{"arch": "unet", "model": "text-conditioned image flow-matching model", "dataset": "simulated fluorescence microscopy of cells", "train_examples": 97500, "image_size": 32, "horizontal_flip": true, "conditioning": "text", "objective": "flow_matching", "cond_dim": 128, "tokenizer": "word", "vocab_size": 42, "text_encoder_width": 256, "text_encoder_layers": 6, "text_encoder_norm": "layernorm", "text_encoder_norm_position": "pre", "text_encoder_activation": "gelu", "text_encoder_mlp_ratio": 2, "text_encoder_head_dim": 32, "text_encoder_fused_qkv": false, "text_encoder_bias": "all", "text_encoder_qk_norm": true, "text_encoder_layer_scale_init": 0.01, "text_encoder_parallel_block": false, "text_encoder_dropout": 0.1, "text_encoder_inner_norm": false, "text_encoder_drop_path": 0.15, "text_encoder_positions": "learned", "cond_dropout": 0.1, "logit_normal_time": false, "norm": "groupnorm", "activation": "silu", "weight_standardization": true, "widths": [64, 128, 192], "blocks_per_level": 3, "scale_shift_norm": false, "attention": true, "upsampling": "nearest_conv", "init": "small_normal", "residual_init": "none", "optimizer": "adamw", "lr": 0.0011, "beta1": 0.8, "beta2": 0.99, "eps": 1e-10, "grad_clip": 1.0, "steps": 5700, "batch_size": 64, "epochs": 3.7, "lr_schedule": "cosine_restarts", "final_lr_fraction": 0.1, "warmup_steps": 170, "weight_decay": 0.3}
Rows from block 11 of the denoiser of a small text-conditioned image flow-matching model, named by matrix and row number. Rows with one number belong to one channel. Each number is 128 + 24 x the weight over its row's rms, rounded and kept within 0 to 255. All counts start at 0.
After each channel's rows are labels from the 100 images, of 14976 (inputs lightly noised), where the channel reaches its highest value: "strongest on" is what is common among them. Only what is clearly more common there than usual is listed. The data: simulated fluorescence microscopy of cells.
# convs0: first 3x3 conv (model.decb.0.1.convs.0.weight, 128x128x3x3, standardized in use, each kernel summed), inputs 0-63
# convs1: second 3x3 conv (model.decb.0.1.convs.1.weight, 128x128x3x3, standardized in use, transposed, each kernel summed), outputs 0-63

convs0.93 [149 136 117 102 138 131 139 140 113 137 101 119  95 122 140 159 117 173  84 120 147 157 113 126 138 104  74 139 135 114 107 172 153 139 111 133 151 100  80 152  91 105 152 134 121 115 160  80 111 143 141 118 111 120 125 116 117 131 119 134 151 118 137  67]
convs1.93 [120 135 112 126 124  98 141 107 129 150 143 139 168 145 141 162 165 124 157 156 143 117 201 170 135 136 187 106 129 159 147 120 114  89 143 165 127 151 108 109 126 158 124  95 104 134 134 153 189 135 105 142 141 147 136 154 132 122 107  92  96 127 154 126]
strongest on: dim; membrane rim

convs0.69 [119 168 125 105 131 102 139 145 143 105 110 123 115 123 133 103 101 109 131 191  99 136 118 137  99 123 115 112 157 101 133 185 135 174 141 159  93 155 117 101 134 147 138  88 139 125 127 151 122 145  87 137 122  95 132 133 132 118 145 122 132 149 126 114]
convs1.69 [124 118 128 146 156 163 125 126 101 138 131 155 134 164 143 134 122 130 140 106 149 144 108 119 163 141 135 104  84 137 164 118 125  88  90 125 150 128 109 148 112  71 134 166 105 123 145  76 121 107 157 122  82 149 102 110 120 132  99 155 122 156 156  87]
strongest on: dim; few cells; cells: one or two; red stain

convs0.105 [125 103  69 115  71 123 126 140 155 130 126 140 113 124 149 174  99 130  76  94 126 100  94 125 144  92 112 140 141  72 116  86  89 109 152 113 102  89 106 111 130 113 140 132 129 149 162 120 166 141 150 118 155 150 168 110 101 132 115 156 117 120 145  93]
convs1.105 [132 122 126 121  97 104 143  97 125 173 132 131 142 148 139 120 158 127 185 152 135 116 162 186 120 116 152 120  93  85 116 161 149 147 121 115 130 122 131 128 103 178 129 162 134 111 145 116 121 138 109 167 160 158 143 154 154 137 112  86  98 136 116 172]
strongest on: few cells; cells: one or two; yellow stain; smooth cytoplasm

convs0.51 [155 145 108 100 124 123 105 171 130 142 123 118 110 171 134 138 142 122 160 157 198 186 117 130 158  72 103 117 140 131 166 105 118 122 125 123 125  95 105  96 132 142 158 149  90 106  89 147 110 134 148 154 102  99 120 125 137 158 153 143 106 124 117  99]
convs1.51 [132 109 167 141 125 130 127 103 117 127 142 125 157 121 141 123 126 130  94 104  68  83 142 133 147 167 129 129 127 100  98  98 142 144 155 122 101 167 165 169 153 129 105 140 175 113 165  74 148 107  81 159 186 152 166 134 132 107 128 110 144 155 129 144]
strongest on: out of focus; crowded; cells: ten or more

convs0.36 [139 155 159 124 135 145 113 163 122 135 112 147 106 161 118  93 105 102 115 125 151 166 119 132 141 138 119 103 123 174 102 136 196 143 112 152  98 135 111 107 134 171 165 134 119 129 113  90  91 151  85 125 101 126 131 126 115 155 148 139  97 114 145  87]
convs1.36 [113 119  95 123 145 111 157 129 140 100 143 106 135 129 121 151 112 139 116 112  98 129 120 159 164  90 127 156 117  83 134 131 126 114 139  97 142 155 138 130  94  99  96 107 127 116 134 132 123  77 178 121 133 121  86 137 144 122 110 106 149 151 129 134]
strongest on: crowded; cells: ten or more; long thin cells; dim

convs0.60 [153 146 151 107 131  83 165 171 121 147 102 148 172 159 144 141  96  91 115 143 131 139  81 113 111 101  98 140 143 127 118 134 132 160 153 185 150 118 195  96 115 144 121 141  94 125 122 172 155 143 161 154 167 145 189 125 117 105 102  97  79 105  93 116]
convs1.60 [ 90 116 149 155 160 142 121  87  84 118 136 110  89  96 120  98 136 107 112  93 134 122 106  91 122 141 133  84 110 174 158 104 136 113 161  95 133 133  79 130 145 145 151 115 128 143 150 107 123 106 137 126 108 141  80 110 130 148 126 151 130 124 126  81]
strongest on: ring around the nucleus; dim; cyan stain

convs0.115 [141 139 130  77 110  83  89 146 145  91 131 135 122 133 146 135 120  94 148 144  77 145 105 120 177 110 112 146 113 100 203 143 143 138 139 147 130 113 123  92 112 133 161 150 118 133 129 158 106 108 140 130 103 114 106 139 116 101 108 130 137 157 110 138]
convs1.115 [142 122 149 140 116 152 134 138 112 150 165 141 117 132 141 116  99 121 118 118 138 107 123 105  80 144 123  85 137 121  84 122 129 115 131 117 109 117 156 157 152 132 100 116 165 135 150  68 169 103 131 138 157 113 150 129 122 135 168 152 120 136 155 137]
strongest on: long thin cells; few cells; cells: one or two

convs0.22 [112 145 151 136 105 133 167 149 121 125 115 138 122 127 116 160 131 152 133 139 132 154  89 150 163 111 111 149 140 142 130 131 130 137 181 127 153 125 175 149 129 154  99 155 143 147 167 122 139 129 160 162 147 150 138 116  99 148 137 139 141 128  79 102]
convs1.22 [104 125 120 149 137  88 108 101 100  98 116 173 129 122 171  99 134 119 112 110 118 148 150 100 114 115 133 133  80 108 124 129 146 147  99 163 139 128 157  90  91 166 133 172 128 120 138 177 121 132 119 126  97 118 158 144 145 135 149 126  98  96  86 143]
strongest on: membrane rim; few cells; cells: one or two; dim

convs0.19 [109 141 122 103 128  88 128 125 105 153 133 153 139 150 158 172 113 142 119 129 111 143 107 133 129  98 136 104 135 116 131 137  99 154 153 179 167 141 165 160 136  86 128  94 108 133 162 132 142 104 178 175 141 138 141 125 133 125 130 106 169 133  81 147]
convs1.19 [160 113 121 141 149 134 157 161 131 142 124 130 118 107 134 109 152 130 138 136 182 100 150 121 138 120 140 146 130 134 159 138 160 105 140  98  85 133 111  76 162 152 114 137 169 148  85  85 128 140 103 140 146 160 137 135 151 149 121 121 100 141 112  67]
strongest on: membrane rim; dim

convs0.44 [118 116 162 130 161 136 142 178 118 106 120  96  93 139 123 120  93 128 126  94 128 120 101 124 165 111  87 116 137 153 128 147 159 134 135 152 158 156 166  94  92 169 139 138  98 141 150 102 120 106 126 131 135 144  75 121  97 117 146  86  88 132 126 129]
convs1.44 [117 176 100 122 137 107 136 134 137 137 133 172 144 130 155 160 132  99 121 146 120 170 122  97 123 132 140 108 104  95 155 118  94 138 135 128 104 102 202 112 146 134 130 126 127 108 104 168 157 133 103 119  93 122 132 125 145 150 105 128 105  66 119 133]
strongest on: few cells; cells: one or two; membrane rim; dim

convs0.26 [146 111 119  79  93 125  62  98 169 143 149 142 172 174 155 135 118 109 104 162 148 128 125 107 100  84 129 138 163  89 103 131 149 140 135 167  75 111 164 157 120 133 126 138 121 107  89 124 150 164 147 149 151 163 172 137 138 139 124 155 114 119 121 111]
convs1.26 [117 137 154 158 165 104 141 159  89 119 123 122 112 123 148 117 108 121 119  94  94 133 116 103 114 156  93 119  71 186 166 117 129 133 154 142 195 122 132 107 125 156 128 114 130 122 136 108 102  83 113 122 115 113  95 147 135 117 139 109 122 137 107 139]
strongest on: ring around the nucleus; crowded; cells: ten or more; dim

convs0.38 [102 169 117 132 120 128 120 176 109 101 113 135  96 103 164 132  90  97  82  44 121 147 127 129  98 147 168 133 166 130 141 170 137 159 120 111 175 139  78 104 115 157 132 112 104 129 130 109 156 120  95 116  99 101 149 142 121 141 140 174 144 154 148 150]
convs1.38 [104  87 136 127 154 116 135  95 103 108  94 113 139 177 107 117 130 117 107 201 122 118 101 120 148 108 107 136  98 101 109 134 132 124 113 143 153 122 131 109 111 130 146 155 110 118 129 111 111 107 150 116 136 129 107 149 125 125  96 128 139 158 116 143]
strongest on: ring around the nucleus; dim; crowded; cells: ten or more

convs0.109 [173 134 152 115 129 144 136 150 115 119 119 117 106 119 135 106 132 118 142 125 182 157 113 139 126 112 137 117 132 129 199 121 149 108 134 133 116 122  84 132  82 109 170 133  94  75  79 131 134 151 146 148 130 102 144 138 146 136 138 110 127 107 119 115]
convs1.109 [ 99 109 126 119 157 113 140 149 156 147 133 131 155 170 165 144 103 120  94 145 104  99 143 105 142 151 110 170 129 105  96 117 127 153 155 139 115 124 162 112 181 145  69 129 145 135 133  80 115 146 150 148 119 149 148 142 135 110 138  95 148 159 142 143]
strongest on: out of focus; few cells; cells: one or two; long thin cells

convs0.12 [103 124 148 137 117  96 187 136 115 130 124 138 135 184 128 157 112 117 111 120 107 124 136 142 130 173 120 135  91 139 151 173 141 122 111 170 150 133 161  75 124 134 103 108 133 122 130 118 139 125 118 133 144 144 114 117 126 150 131 144 100 117  69 122]
convs1.12 [138 127 125 101 101 109  59  90 121 125 108 141 129 111 134 107 113  86 126 100 121 151  79 100  99 109 116  84 141 151 131  84 152 132 163 102  94 118  86 122 128 157 149 154 150 153 101 126 139 161 103 126 126 106  95 107 136 110 123 132 109  95 108 126]
strongest on: ring around the nucleus; cyan stain

convs0.13 [105 132 102  98 138  62 111 120  94 147 118 137 143 158 139 136  90 109  70  98 133 154  89  90  99 140 144 141 131 168 184 162 160 136 168 157 148 113 120 140 134 139 105 126 151 143 120 127 182 166 149 148 154 153 111 129 127 136 150 140 117 129  82 106]
convs1.13 [149 160 125 100 109 122 109 127 119 144 104 128 109  93 145 132 127 120 107 127 138 140 120 128 104 115 124 150  97  63  99 139 134 146 147 110 143 128 165  69 117 180 145 132 114 126 149 107 122 103 136 141 154 142 161 126 126 104 128 118 141 139 121 118]
strongest on: long thin cells

convs0.104 [138 128  96 114  75 131  95 108 151 122 122 123 123 139 148 176 105 142  94 143 165 130  98 123 153  90 129 125 119 118  40 108 110 130 118  98 103  93 116 112 145 149 135 150 150 146 106 132 156 147  99 133 153 151 185 124 111 145 139 123 143 144 104 139]
convs1.104 [130 118 114 122 162 137 129 162 131 153 175 175 164 144 153 149 152 123 115 124  95 135 169 149 128 160 124 172 104 136 188 141 128 137 120 154 119 114 179 125 103  88 115 117  97  91 130  93 104 109 128 111 150 125 130 186 140 130 132 111 119 125 168  77]
strongest on: dim; crowded; cells: ten or more; membrane rim

convs0.11 [108 169 131 134 135 106 109 128  87  97 119 113  98 138 150 148 123 157 123 145 128 160 128 115 119 111  81 100 157 121  93 125 120 153 140  75 139 124 114 120 194 153 138 159 176  92 143 126 165 185  79 132 101 151 172 144 118 141 126 130 131  99  89  92]
convs1.11 [148 114 144 143 138 158 145 120 155 153 130 137 159  94 105 160  85 103  93  57 110 123 110 149 174 127 154 138 150 127 154 139 163 145 126 164 144 144 154 144  58  97 129  83  92 150 147 168 170 106 165 169 134 106 119 109 115 143 113 140 131 162 155 122]
strongest on: ring around the nucleus

convs0.27 [136 139 113 125 124 111 112 165 104 101 134 114  79  76 132 133 115 107 125 109 128 171 121 109 134 107 134 143 173  88 131 111 115 143 154 106 117 124 133 144 131 189 167 122 135 105  96 122 105 147 122 134  97 107 127 128 135 126 132 140 113 133 122 163]
convs1.27 [111  77 157 141 139 130 127 101 146 136 142 170 208 202 143  90  97 120 112 139 123  98 130 149 136 169 106  92  96 163 134 135 129 122 161 136 141 147  73 101 118 113  99 119 128 143 147 113 152 126 154  95 122 133 124 109 137 141 156 172 117 139 135 113]
strongest on: long thin cells; crowded; cells: ten or more

convs0.108 [147 120  95 122 134 111 118 181 103 122 137 121 140 128 152 127 113 103 156 149 201 146 127 126 103 111 149  82 129  79 171 139 113 142 103 149 155 129 131 116 116 126 143 136  90  97  90 127 174  91 162 121 153 137 163 142 133 131 122 137 150 105 124 123]
convs1.108 [121 112 145 125 102 144 162 132 151 156 124 120  99 121 164  97 144 125  80 108  96 113 126  93 171 137 110 195 135 189 100 105 126 139 191 152 123 120 189 133 143 174 140 125 137 138 118  73 144 152 117 157 115 124 132 149 143 115 119 124 140 151 138 135]
strongest on: crowded; cells: ten or more; yellow stain; long thin cells

convs0.79 [150 135 139 138 124 130 145 145 149 133 114 147 118 138 146 148 126 120 104 110 119  90 136 100 119 142 153 102 120  87 129 131 165 154 116 167 126 129 113 144 165  90 123 138 167 120 119 136 201 199 103 164 145 167 151 134  57 144 124 122 136 103 121 111]
convs1.79 [104 107 115 108 127 140 109 149  94 151 143 110 117 131 153 128 104 118 125  88 128 162  65  92 150 117 117 147 156 167 130 128 125 156 159 125 156  84 132 115 107 158 142 111  66 114 148 141 115 114 152 123 172 124 125 138 175 129 122 126 154 138 131 121]
strongest on: ring around the nucleus; few cells; cells: one or two; yellow stain